{"model": "CTC audio transcriber", "dataset": "melodies that start on their tonic, played by one synthesised instrument", "train_examples": 26041, "time_shift_ms": 50, "input": "waveform_16khz", "tokenizer": "char", "vocab_size": 20, "arch": "tc_resnet", "norm": "batchnorm", "activation": "relu", "depths": [2, 3, 4, 2], "kernel_size": 7, "wave_channels": 128, "wave_strides": [5, 2, 2, 2, 2, 2], "widths": [128, 192, 288, 432], "init": "trunc_normal_002", "residual_init": "zero_last", "optimizer": "adamw", "lr": 0.0032, "beta1": 0.8, "beta2": 0.95, "eps": 1e-06, "grad_clip": 1.0, "steps": 19000, "batch_size": 128, "epochs": 93.4, "lr_schedule": "cosine", "final_lr_fraction": 0, "warmup_steps": 1900, "weight_decay": 0.06}
Rows from block 4 of a small CTC audio transcriber, named by matrix and row number. Rows with one number belong to one channel. Each number is 500 + 40 x the weight over its row's rms, rounded and kept within 0 to 999. All counts start at 0. Numbers have three digits each. After the name is the row's rms in percent of the matrix's.
After each channel's rows are labels from the 100 clips, of 14976, where the channel reaches its highest value: "responds to" is what is common among them. Only what is clearly more common there than usual is listed. The data: melodies that start on their tonic, played by one synthesised instrument. In brackets: how many of the 100.
# convs0: first width-7 conv (model.blocks.4.convs.0.weight, 192x192x7, each kernel summed), inputs 0-95
# convs1: second width-7 conv (model.blocks.4.convs.1.weight, 192x192x7, transposed, each kernel summed), outputs 0-95

convs0.76 095:484513485567528531479505472545476473543529525467534533446438440452554520539500482499495609471520424477543549518554505401454520482504455550547492518485472491461466515489562479443577422543472551453471499529428514460514498534541476458434519532505452452498499498518490451482570455490496513554
convs1.76 115:524456537482469561536544541517457482489474505396477495496493517553413469443509512500565557470558492511494501449501427558436500484457435560557506479487527575472503458511521493489477531544463520481492548543491535520479461498537478553502548503472449524534527481476472506488466533541503538460
responds to: staccato (60); clipping (36)

convs0.170 093:511531539627500504533440497538451527554467513481481480450484505480417514534453484506449454481474496442485521533560568512484481508469507499509542497446527453468567550531528521510496494470514491527508472553489525504498478466569535528532586540441415482568461484506554483544464502513458518491
convs1.170 093:564463409465507506555509610535487525497469528492496478463484519461459396509392509518471475486484492547518490520505509510517485491481447526480523507545428538471485461471497472481455477469481470504495521500389515515504504464492467481574608541494514528572426512471488512467522513534497489491
responds to: pace: fast (67)

convs0.140 099:507452470520446532515486532490483515472573563521493517446522491532490497482507489464477462420476446487480441487516513526450454493463599458496511497505571486442570520496546463527423551540447450472426495468503478548506465446502461487473518452456427511587533530475506475518551516499552498516
convs1.140 082:383469542543526485548511473582485479512455484530496548455486498399511508566485487510452496530430509584507527593469458478511511491490454435448533543499398508486590491466459503499531513471514521477533482467508545533470561452505551492470564540546485491571522467511534507492437460503514475550
responds to: square lead (27); clipping (25)

convs0.19 081:499513489531550507505479542533458554477485508506547458509444535536513507549463524525465509477541513594525529472476530522541539493505462515511591489527535493523469560489429467450534507476599402463502506481523505497526494444492524483544473501532536521578427479511507511465448521552500485523
convs1.19 107:551503513470510525529473463620506538501538488526527509573344529513537551509536520473535479488452511498510526454471431549471516496489443460449644509569443545486565515520527529503533539456496551543507513489530502509471470512494506527483529497536513444506479507540486489432480424532546496516
responds to: the note D (69); staccato (53)

convs0.191 077:500497503486480453558532405566501479498485535473410456504467493426500507550472472506588505544558522485449433525509574493502479423485508492461450482543534499502501531494525473518532506503520469502517484497472477499488439466465451489563456485527502519524445502461506504507511548572490434472
convs1.191 109:589526488436487500555471456511505466515541480483505414569413560489498561539565485499543484539436510567511588492491441492552510494495425448441596533542434500539543494499490507500504459483506468502486488478480489529487484473477528522503535508461573449456528551509527518511449510533490440483
responds to: the note B (71)

convs0.146 098:487543492551539469516500429402505503477478525510494538477455459504488576532469527497473567499485484506507519489458545478514579504484535499520484468508495393457401637510510457486541418504471467474536471496516469453462433480464489500475430486491495479483446469447478520463506509517455472474
convs1.146 117:496505462537481541525474470427473446470558496487547484532450524463587560557562510472504535483511490459504573448499505583489493505451495529439511501523484521460514584509499483498491482478492551513491526480542553498506488516495580586412543475451558514441469531493538514504532483421526491536
responds to: the note G# (68); staccato (61); saxophone-like (25); clipping (25)

convs0.1 103:545473579584475506437582536524483552500498500504536426511465529472522456498494514499496509468470472533506473461501530466481533480519485520526483495455520470449545485530522528495503534507518555520478537504545494510530532527590528450554534500453459449466462477547471539581461487449505524494
convs1.1 100:526462447541503518560455529468491585535495482546600603513476539507409429438463495491518522548525485531526448392538524507546492500547560516496468508448481512494537562500462496483486476542480500460529483507465489521470540512481460515525431461515459546447456543486472544444546534448479521555
responds to: the note B (73); clipping (45); tonic: B (29)

convs0.87 114:504488543451492506520475515585595526505541515496472500479538540462495526530533466488509466443511436523454416459528582488481495472500558448458496475474505535449566370460552441517476467523457428526453495592476461534527482453545503452529510505479457505524528477477472500542545473571439424471
convs1.87 111:507524570494469511489592446443497459498406461496530560490515523510538429561452514520417505518572523507516521504506490485537570515499479437485494516492527569508447450485497488484495487458479596497534490485512574485494518476502510524463493464529459519509480540501510514478505401486499504448
responds to: clipping (33); square lead (25)

convs0.174 097:515383480519478502440435539525507534413531547460519482416550495472434571452529483500412430444476461505475452530468513500515509521495591452442478504460485544460508481489477534480451524495438450516415472438472437498480513489467505434552540501437492529501516506452517520525489468470493539515
convs1.174 101:412478493513547481555526513552497466468462479510489533490418488507466455518522475473453489481520493531505520498478448449510447471478454442510483485545436461479451470532500535496556541476530544491581498513506511496501521440480575532497519581551449420529544517499535503523487404465509502510
responds to: bell-like (33); clipping (31)

convs0.82 076:531513509521439493514515616469463507548497565474501545510453510445567520456518506508458567480516487496510454492501405475520549517507451403552552581519521480505500509482442515503496544449472471476509443430454513484444482528456478421507450559526454392526459461392424527487518505411563491454
convs1.82 100:424480551485513577485435486505496477460585500543543465554408492460509553581554540475578526448487535484502543507505410576466529476471430534455536532581468485479536466495487507506518462480474560516464518496510507505498509470491535552476508409555568496514496530486493487507510472473496507548
responds to: the note C (78); the note G# (67); pace: fast (63); tonic: C (26)

convs0.5 118:538514525382417494505492531546543518552503443524533395488491501551448450510461483518507416518467526517532527469542406427453517485558474482522494508433498475484514513496581516537422558535486551534511507475530519498531553511511521530535538491517427449466491477526514507523541464489526521455
convs1.5 112:571482458500438483474487574484486557502508445535545473542511524536495505472507506485445477615523471448519352521535462453463521530530516517544513541506514503521503499478486485534472564496426417482550480522458532472487537547513472522510513545521500512453524491481477512450548505468486478561
responds to: trumpet-like (30); clipping (30)

convs0.188 111:548595418561494530469433561520498513498452587511472539455535562551440572461493477408465502478512491477523482504443508529507459508499567486527548489480524523500540491494441492500485494559530437508435499517531537443534519418505484463455572467461537538516540504528473505495526542449440532538
convs1.188 113:452506324474543514553594542486520488484445538511535423543525524475523547460498486468435496466551516513504491486493471495452447491466484449465502484515484509503547447525511526513478621562489409498518504479504469525508481610492523466563484464494488530487515461519465473568521441511497529500
responds to: bell-like (61)

convs0.142 094:504448487566525507489462526498511471475548555513474533445557488490433538450509469428471457452507468410510446547465500552499407492483551478486483480434500545470469502487480522509475510536482476492427465473495475462514536474480483466517550537415504565487557498479488456458568492455443552523
convs1.142 102:413482431476517510555575511504534458476512483528552414516470502485445491463503480507471447442496487525545504514489467504485399498481521433534490493492462496454534363504489511483474663512480462554551491469491459520519542495496590528548484520525514545508532472507537491572492395536507508530
responds to: bell-like (43); clipping (26)

convs0.103 111:474454542585498480465443507503530379400462486475484559467420463416483521470456458426549546502460546447470424541495534491491434476550467451458493508535481507531468498516473488499506450455507493517461468515445475515533519505499454473532412488520415465512427475498517517415536485515518488421
convs1.103 112:504491609475565512533543450503504392435463479483471456359514547500562429468469501468479478508404497519523534534520550512466389519478422483545544506571514466501521437512485494500516486475480479514461492493518530500507507406499596488454556519562559536533444526477524487500512459526498514468
responds to: staccato (52); clipping (25)

convs0.131 083:459547477544456499508549565520462549515423489439481456451433540526479519546488548446538491460500483525469545483556468443469423455475526467538521494464551498459572516502494447545507486533492555489429503515542478455464407490555527443536539437516441457516470523506485514581484556441509530496
convs1.131 084:555480426533472498548550488568512562524426505470570583517358537548429432477427501469564450510495489534485496406529469579554467519524534468502571521505449474514567574494485482517515522538511517510490491522468493522475528513498508545516509380460541526463442559499499482511540534479498506535
responds to: the note G (75); tonic: G (25)

convs0.27 105:465598421505484476501471457511470511469450575518524515407512477547489502484516533478561512310503467450546503520498460506501434548485462552506547516428528531505531547515471535497526491535566519486423533535520497452493493488523469494470534567456517516508486504492488514474535483465539509470
convs1.27 098:454526383489515532496533538444504437537470474497587422506522531445445527467521485498501518563529502463519463482507443560451452477521454479507474502553586498521521526492482522514498621529506512501508517499504467508510530537491486518484490446523506551511487485499487504535512512530476505534
responds to: bell-like (38); clipping (32); harpsichord-like (26)

convs0.2 110:433361476527477484523519537515498519494416526507459374509429513490556526518494496483452539470502550529443552382483468487528506509494425515499523567446491526538466388496512515514474530442508509460509467524456450517532521509496540466534462547453550470567532486495535494496459441496509510498
convs1.2 087:620524554496507485477457418526530528493499556477459427563553552541548494417532512499530487483507553448466573506516486604449518459495446563532469510472498558518534428505527559497558373504500576499490491455477529523514475442470476498452534547432497525526423484521446477436446493512507472492
responds to: staccato (62); white noise (29); rumble (26)

convs0.119 079:507572509458605525463534413428523482554437528478460517523537605527513520527512494528448511458487458518405510474521492547529484585427557531477614528464546524519470445508514530540489405532486486528512526470497499475544457508465530515464503506498494587524540524513478497479504528517478542524
convs1.119 090:458535471479467501509509414551526536538586463557518519560451470500465582518490529537524553513488503536506504486505425474486474485473521441528563493487468508482497398504552506517538548493546443520506467472503458507511488547453475474532497504486462501565546518504456476450450491500533486471
responds to: pace: fast (89); bell-like (27)

convs0.40 122:527603412471460547497459562480495482462440568452478559470556557567441526532521539492478484441538508486475479508493556519490433517491568455502529510445515545473563490452442494458481514514519413493450473493519516470495477436531476492442553419457469533487562549497485486499494524514440480545
convs1.40 122:394511400550505495534626519482489480493400485526492426505514481437567463553455465501397479461613469468511492488509501489533499503505550464459451501439498515531482494523513497498476617530503530503545495482581497514503509547509498481510466443501493461531473458523567492593555496445494495509
responds to: bass guitar-like (48)

convs0.181 110:540457557602500477530546520531463547554472520533533457493452508524548442487468510476480465502437474504545515458502477458464505488528438535451473494475564425469501493531511508519469507598496538539480579509544559448500497498606567434556527512501477452480464454530474555562512508433503542511
convs1.181 123:578461512533469492556474631493494549533445509516590518524458579565364408457462480468526484522524486535504438422525484525536519499523539521504437510455462525494527530482452486499503488516485517450535505510466508532481522476496452495512470416507443552478453517470468532476489573420485511528
responds to: the note B (82); tonic: B (33); clipping (25)

convs0.20 091:475499498541471486466554544529542504462450473501388419450396463526519497513494519417508503468542471478540476490513487391451470491542452492495516472457529475458486393517535467525435544534487511489438463558457500522517510493510469400508489488488393421554420448464450458493520437480473506470
convs1.20 076:530489484493459518490455457528452482475576448441527578501534543582518473488488516436506532476520497468537507531530556471502533492473491512548539475456539493487542432464490510483474472488478468492529523521468532489484485506523472362534526487477427529543462585472472502442496520553495543500
responds to: staccato (52); mains hum (30)

convs0.24 087:525496491506440546479505482527490485455539477494516456537519496464467474499530495518525484447500479468469531530462613460480500448500646441483516541546482502466565532516491505474534512485466440546539516484452534446426450484520426532542575506515466494481450541536538532510518537536556493445
convs1.24 108:532489542491502498492489442489506426485496465515490537523426518487493495612425487504560494485373544535521634494497436526541558479495470454395593514563480511485522521507445503480558483449502568515449508470499528510456545460515561566464534563500493470466521509494572515520451522572500448520
responds to: the note G (71); the note B (65)

convs0.154 102:528489493445433493434503503421556496496461530504440537423464556465471454444490482459574503510500501533461532551491472506520507543484423485504507533418444501518538557512511523514506520498508524520417501483434476499525528534534473482432496541417442462437482534512473507500493422484500551473
convs1.154 094:477502515561450506425440459516491497462528501466488514544382500487467407543510489479545489553493496482456508543491537578460442477526464482519527501557545467511501544483502511485603452518548554498504508504482516493494489483508538577526424491511482534456494548509481513507541499474461484491
responds to: the note G (71); the note E (70); tonic: E (25)

convs0.152 091:457461474513463476533482439563492483470558474515492479508411469488441517524447493485483518508465565524503512481478529474479576423478509446508473402550511519470541542496460460546460489496446395518520503490495468489479498483466462488564565456524430489488533412498520454519506507545455461439
convs1.152 102:552495511468458505570457457517503505494534494509451514488456528500597540506477460465519458437502519543541539421481453525441500498471428521441526501569450530467532496503489482498539478420486494523476547529437490513503469473492555546462542467564587462501441505480455516493496417486483498499
responds to: clipping (36); pink noise (29)

convs0.165 065:448541619574516494505470518502547487491434550556524440522505521447531585571465515463457576494507555491460528492453489551502513492461475512502567481468542509516453496523499496487502556487543485542519534501512569482522499441526512520593506557501520526538528458543524454536487505455529469513
convs1.165 094:542516510464470485533485465584521531507535504553519564566390532559458500478455511493505518502503528548518526498487475533477546478504524491429597499540419504499551486482521517500550449497512505546490502467521455526469494510497520442468574529523486504573502555520466472457450490532530464499
responds to: the note C# (76); clipping (27)

convs0.88 072:428508512504465433486483551448451517463426509517511541509440512445531509507483464495520496488527481448446405512505388569510450456453399426505541527555477508517509539557547506549497538520482467484496512463489466481498464505518471481419461487548422446443471495469489498470516481469528523464
convs1.88 110:464488507495550574496437442560492491444571506537562474541432493428485562523510553457555504452453496494523544491522413588450505484477415473453574514557475505459562489501509498482568483492473541504475490511539501531523497420500525538468493515540527515500499527517495466492504429483501499531
responds to: the note C (85); the note G (78); tonic: C (38)

convs0.63 095:550556544461387464502467542502515516510484445462511553509451540580507411477461519430557529497528505504509493523552478426470545451548424521505482517398434523461532509486554489507463502529520523463485495459563477487475454492514512475452515476423452405498475447508493534517543360511529463443
convs1.63 065:516487512515467555418518484464505515521450497495510367583475494566547587505478487474477499568559490533494442472510463419427564501505437559532541519559552484464545493492514510486488518492499479465443504520471464529520467528531499489497436478502530593465561445464511532525510457500516510509
responds to: the note C (68); clipping (43)

convs0.30 093:442505417505520531475477486547469515504412595518413454469443504542481521532457512428518544456528445576495507406464472502512555463452513517485481489437478523452528415446484467423508484481498505527444494476445502450460456485493510472471479444485514501523550479481461463534454437494389506492
convs1.30 105:502458477434537446480528436588470512480531469464552520514513552408573597495522493495522534500468541554591516464482423494458480510433471512528579476539433490516583456487475496503526493512465487481554521534507521488514467470518493583478481510476491468523490435488550483436471418571509573384
responds to: clipping (36)

convs0.14 080:502483441574512452503510444554469521474549502436458477476456517465452487431478461488509481434420465477450424459480510530515482471490586425448521464497583487477583511516491478473514500466525449511472470456511426538498480462466440490496519462510434495469438496474472503526514536465514493455
convs1.14 093:449470527496494506560462485585519518510503483478539441520429515431503540516550493487593494514485511563490557482465507520565513497488486424439538527565437500503514498477453523519560536447520518494553472480470492535471496459483563582483483480446635440467512511517480490529464486498513448574
responds to: the note G (74); the note A# (71); pace: fast (62)

convs0.91 100:544526521429431470507463453504474508467499462441487505453471487547528499535518496556561466424504510453471474519519450493477529494518451480527455512426460553494476513507552530532408458548498532465466504417508548594534507511534483476483571545435468491533457489511559501468553376489562488474
convs1.91 086:554503374481498573431500566483496558502543473471558487516409505504514470460585521508461543522547446463509463433518470471406536523541540569551482474492527503499466599488517473518519567503463525514454525524498553508487546546530431494495463467495517561546496526512463500518516572487466476547
responds to: the note C# (82)

convs0.99 119:443542542632531492476468464461512458520461544496546591475510470451438550467482505413492528538524481395487506544517525496529474487508472475463488461498522512519443493510488501485523511578554503510482500495451544525513478499474491514481537537506487533515458489502497496458575486512508506494
convs1.99 135:470486473481523575517545536492503385465464491484463430454521507518460499474518488510508458494526476519516483472500489524479425495482466484551555502518476529453548410502499507487464630547500455518495515499489508530513521501505563573508504483547518626505500460496507516559491456526514509579
responds to: staccato (52); clipping (38)

convs0.150 093:420513504439511525512494482570509508501475548545542424449470397557470567546474463498547477461503502530546471513551397486455412498502494483530577482465536501502537491517555513517412481551423545484475546460516532436489485531480486487501508472544481456465435490506469500499603496436497483552
convs1.150 087:564463453545405548480458511591463537499435520515469427470479553491412491418569494538552478508526453518544460457515413470417477458501476441543485452452446490481523506505519515485485483477440487484553498541541495458500522466510484466449588494507435516492510503487456479412498528529478538495
responds to: saw pad (26)

convs0.148 091:428440512537552495486543493505500429493500517473541434557490475513532462519497543523414558495596513445456492502482494473529453523477464462522510509538461476520440418500484496481456500493479485506538521451500389498518459532510461475518410449543559522479524430478568510445477517487514501498
convs1.148 103:556497514469497486510437434523480546481488477460436502498455567521517526430542512428534517478491513508532493543450444480444445499415394479521521475499538488557554412522521534514550446525530470502520554511470544508528429497496482517523617553496516476518487489533530485427442459551508542507
responds to: pace: fast (99); staccato (98)

convs0.110 108:482414506500453455486469518496524477484456506499474508474442465453504490483470483469425445528493483431506480487531542417421424471534481472478465515506459503461474456565524501530504536495505553528438515555500474527476483505494489430508427554517426443514422445501541543471503498500517507477
convs1.110 092:502504556524482503495521513461476443476517488518526481390475488515479435496358473541482513492390482599514512508510473415595455514501512506506551527548547527509555438480470506509490457457502484508509490502504512499464495517508516410508531552539563541534503502490538520470472544498510504512
responds to: marimba-like (41)

convs0.130 099:508507512571500530485603452486511522490501562489443518502462544559513475600475544473513539514496522481434416427529492445507505463470495500452525514476510527462549479481541470501459474546484439491516514610447510494446413426539538482430571490468439480498479460455440476561507463465455430511
convs1.130 084:503481404437448490448530457513500576548543479435524512517505520518527458484443528503477485418592481470508506385488561558407514484484486541543532485478502526472524501499529504491517482505484431509523533503484537479501474551487478513557453433427446490529526463509517501477491547484510533506
responds to: bass guitar-like (34); tonic: C (29)

convs0.78 083:538415540538468519504490586435558500473524534498484453412509544430472557452530503458404526465562478478506473551461504505521550540499522494518523503489497484473535460501499499487474513494375526523418484517534470491495509540502450450533499443438444492536521514491494487502491510499509570568
convs1.78 088:474506443493548529550462455517512507507489558558513545536400470424433488463551486486477502484449497501489492453505518500485486504492533530468510512512485467496462477521494530519585457483556500500516489494520510541464461532472507472533422440569410508545491501521465481496498425443509483620
responds to: plucked string-like (30)

convs0.190 104:464434453426496527495458527565511536507387515565510463437536475606491531568515507492567517454558520567482487486527428544501507488510506524496535491505548497496560525517513509555468511521421514523449515518506516448516492537471510510501576513530481534471559482463459508535531474467489469504
convs1.190 097:583474459529473558531499490548508600509439500505487405506530567540431436367469530446546485538524508518503461464513481513402534506537479536535535495471421431455611494476536506488446495523455528530516459518506484488484548472490447542456534490505470585474442435493477501407560538474482466512
responds to: bass guitar-like (32)

convs0.48 096:454477490585559478479569489579476450492414504540505461515470403530543479533455503486487543373583433486489501468486504529502465491443492517525501504507525481423500539456514482439509463561447563497477500546531412513518491590581496462495505518479498481515531425538516395500473503466498527500
convs1.48 103:537461588478448550548531503526487539452487457464507503459523550495475505433528492419506506486583494522594509451519449429428424507434472537552525460456475494496529487506497501480530440556503486492532525540448546496498445463525507487488559516436522521506489487462547499489516507523497538462
responds to: clipping (41)

convs0.134 108:559569527488442478472486502479519537536484503493558546474487528598472446471465521414588504522522508534537498541519484500480489497491484435532536509427460514442585556460489532461455491525492483521438496472576530535486485514511472513484583519417460462473518485516473519548478417464486468436
convs1.134 071:492502512508480578453543531424517548525436493511526402536446526539566535536492527438455484538544481579500411468507471495415498499496500455463551516571523501467562514480493506463512490507498488504536524504446463495535482487512462569521403492502537503459532477480497517545569526470498517529
responds to: clipping (34); bass guitar-like (27)

convs0.95 102:518551502392455521494460500506518497488444468491498504470466548564505444550500517536562464403535528553535523543535419486490489441545442491511525472473429527513524504485528468462383505512524563536459522484473484496510531532568458503513530523521493474437514492551492515498528429529522516478
convs1.95 091:576457498589429564492518552517491516499494537446625488505435562519476378416537521503580455477520494479522502407502469529414460514513520540518508481507484501464511566538490479482426505468445545478497527541509573490467561497485519516441492504523532533494422469512445518521533526474465490481
responds to: the note C (75)

convs0.33 089:527458538566491452498529549524604498521468476524504500500465507568529475565504551520402475476514485510501459490533523449464437498488433452514450525511474517500492402560515487540484441541484566585502507522551499470530463549537516418517432481507440451473463458519524529525558476462535519485
convs1.33 091:536496572547444522557431511506487540498469494492507587461447543604469405471394504542507520514444487565477470553527467468582499495489558499551505497457517540535529522489486511522492428506502491513543471508472537547438492502508470447545530522478551470448490512509539497423506530479525506468
responds to: pace: fast (80)

convs0.156 089:429519531457476479491450506455508488456489526504557450481392457556549503488478531547464489418491481489505498473498476478497494422482477485558562478454441532514489456426499430497430401502503470521486515510472497493486511581547474455494428457507544412481466469505486445481527451431531489488
convs1.156 089:596486474467488541500551418483487449544551476422552470579457548597458486465559510539566541561440531437479539511501423496545531533505418470483478514495487522507512532502505495492491489507499527496557480493452513496472488423509500582482520528478630485459496486509477508524453593543510481481
responds to: the note B (80); staccato (70); tonic: B (44); mains hum (31)

convs0.22 081:513487513608475475502476567454595500507500514519468509483532493519464555527486523393427534535635495492525503527480502481525520458503472542607518462461531557466497546475486487510509472529495451554460493496527468434458452490500496476458456483468476510552503488496515516501497497545448497521
convs1.22 093:500540431390493528594500461514494491478482496553510493560390525489484515499493491419490538502457510543510517518502510505491495487489521431497579508553462470504522409525496515525506507501504481520468479478527488539471482544490534407526536505526497518531513565508468460489484442469533497514
responds to: pace: fast (66); bell-like (29)

convs0.160 088:535467484519419469500521515510561563555506494498461423431456520499461501540480455438518513469481497524501537439529478462460479507503536537465501465429539442429591482543496486487448517570551538538436489523550475497424454460485514453506506492448391425513471453479488559557519456447478458414
convs1.160 079:551493453556492491527472550489498570553467438535468559536448541472432450487516477419553515501529464564535454535495504459482481542518460481505564527458442457465586515472472449499475532464452445499488477531499504491473552511501454536540435449484398544494491510525527540442510472496488485506
responds to: pace: fast (72); clipping (41)

convs0.123 121:505454500502497569501463549552490562513486545482443476400545530496457583512519466452484479504530455585530479496528476510524478525535515485522570528479548499546551490445522545510385530502477498511391456475529566577514517496538497448535538511483483542537550551450445533534512486470501503502
convs1.123 103:544476464508555495527503481534479561558467459506475531532515473512500531462573490535418484603591498573439413459504499462475548480512473475534497553526469432500510488503492491550560458533512572511554504472438567522533527511467476474513537457535410567496471569543528467448537436482531476520
responds to: the note D# (69); clipping (53); tonic: D# (36)

convs0.171 092:517512555585471508431493442489488474486475557472410488470485524494508556470483451505455541488562444479446493490460542496503502511417528515517490538480511482493531469488459518487549378488458552510467511537517521357509418466509488458503499451495425462489544527517474494489453476524451512543
convs1.171 100:481474478469487504530455463543507498467509500462543533535492491411425513463466498461559524494523499509513525432506539591527498501485518514481506481463500539484533560506507499497525380549542573493516495494517537493495496503503534553518444460475410540476495521498520497458489490459504521476
responds to: square lead (43); organ-like (28)

convs0.98 072:507441465497456468492403557521527514469523454474525494429532468469438465453508466466533419505547498521518414537489483523520492480534561483602496452461503462483524582533470499490511558468484468527449492419515479551478513511413479510588501487447402526494501507459561516482484472512490489453
convs1.98 069:509499459508516512512561500517516541542551479591482553544419475562459496574485479521439516483508462577492493536512432517494523491520578461524416519503429474498475467476505487502503550453532472515515483506466520497484527520471522508541481560534494479493558565491449521490533437487509457517
responds to: pace: fast (75)

convs0.189 069:495523497457472485447494493476462508532428568466569516525435524538523517502464526544568529449460458507488425473559489503533549541519542456449556510564469540522544518510473540524479522479581479490525469470561535526435451476468499503546544558555477432471501470479508510485569505516550481463
convs1.189 102:520459464460523507563514501528499501489522533496608538522374513497528552429562508438540524549558473548461488486508459537432534474500409465457621515544439519486560506525521503507535534462513559496506495489535506538500450463489524555460528498477569502504534524512463502497520421431506470562
responds to: the note C# (83)

convs0.83 148:546537481577467495442506497444534438480448480500486555529471529495462491511489519430534499532478504370515504505511555452472491501485522532520485520544464503491543459504501506481556414535528493503486504561503482461518501457481494533447515493525392473456444489527482501472519475580503523402
convs1.83 154:476486498514604525542441486466510373468477513476503443474544515458480444521422484555526487527510511483478533487498540513506465486493491519529499501597478528455491438508466493486525521553464551511379477496510485515467502489500621558485454537589530563458493441517525504520517443471519516582
responds to: clipping (35)

convs0.65 129:531451522538507516490456484486490543547511556453488602445532515531456555457525474423494507527522459507436504515502518535480508540472555460490526503496520531488525488481524484477520489487488433469441435481479569523505477482585501497491609465471501515534618515438478485514480471525499486517
convs1.65 149:454500416461523512487617528462498441472426463535545388590484453498532541482505499445469457458527508494543522463494459464473496502482492472489468491472429475497471390516523515515450596510472450489487517496537436488510514589484467503534493496509484499484513521492508495582496514500507494480
responds to: bell-like (28)

convs0.86 108:541519525486513479478477457505560477519460522488512553531524552547443523560516559485494427453457477500442494490569546532510461510458541484397516475506549502468565448447511460495494408533510498528520489547464508513481488468538501500461572532524479519514476519477537510514510495590454458483
convs1.86 103:485478480484523534476596508515493494538443517458471557470503461527528374581460523488489485520545499527481501529507451537439485534516423446474528544515473589491465468503480437481500561455484555498508463523503510517479515509510502519498409449515564566554512465500598509468516480492513467485
responds to: the note G (74)

convs0.79 095:489517515526471551452466531497534477490482522518525490466583454481443523509541465477429468496490460422487449574492630470491473481481596485472506489524485502476517386501545473514488523534463524515456504574464406495505501467468484529506459507479474542522460505493477518465539504552457525516
convs1.79 103:478507482449565547491455449499507395512497471511506446409542499506521457564483467544488545502446511567496545524483481442527517510488507446497547529536558554531515408507466492505493404499470529504544490477519565489487505482514516423495563508563486507543503422507542506453471473444507485558
responds to: staccato (55); clipping (34)

convs0.125 110:459502512561407514445467504550487522462475577489467572417470535458514544467483460404562500482500477489509475533450493496466396535497472410469550499474474530490546524484463500460531496530539482457399487518471568510515502493514400501511541586441453489461488512512480472485510420480510497441
convs1.125 097:460473493545565617459562462492503470443379555410546435427510498540480512488460505573470492483472545498484459461500506556476492455494507498539528478495560487445502491486489508510520473477560560495528536522477459498517469417465547482475547540498513498492515410481491529569522510476491479535
responds to: bell-like (29)

convs0.166 113:536526539518463540505455552498479525493481594494518601472510502538468539455528428469431500482507527512476540491485552477484469483473551494462563505498467566463567453472458455441507496491534441484441490543500537473522525497554469451488583480484499482579550474518479452501521462542493473561
convs1.166 107:424514435454505511545545526473507435473405542528503396469471494524500424468435473541448492414568495536542541488490441481539542491480548494446461486483444502505480389519493524507460621526505504517491493495560479490527493522473472468514550499521479495510488506524490507581518508465520500489
responds to: bell-like (78)

convs0.9 067:521545487486491444524474584511465576470432438627498447466480478487477495527523499482548489472566468537449470521531437522502498546483522437477509559502526480487525503503479564503490538537532483557450473499607486532486456552488472480514482452504455464484475502432457577496586550436533489488
convs1.9 103:416483535487528520504458464517502500514544529499567445523420474359534562546588500500583541436560513499489504554510447555515564503491452500464549517551445525519588487485473488495483492489476536521537487503451530487494502489506534594530549486495593497435534539481491500469507459518526477564
responds to: the note A (94); pace: fast (84); the note C (67)

convs0.175 078:467491465460493463569429491541494499457440585475484497451480478527511542500514488520458488445554417557424483502514479448484490487458481454510510457445506535470452481480525423539437472453491369509439461488449545549518476486590475465524476478492423469586484468444472485453463484474416462465
convs1.175 072:440526510445476509507543433521488529487557460504502567518559533441496422524522518479461544448595507541522537502499552462523525472487502461503515502528517468504410444485498493498523445526486496499527511487499523502506490531496503470490469451527546561531485542486480495459466484480501522529
responds to: the note G (74); tonic: G (40); bell-like (34)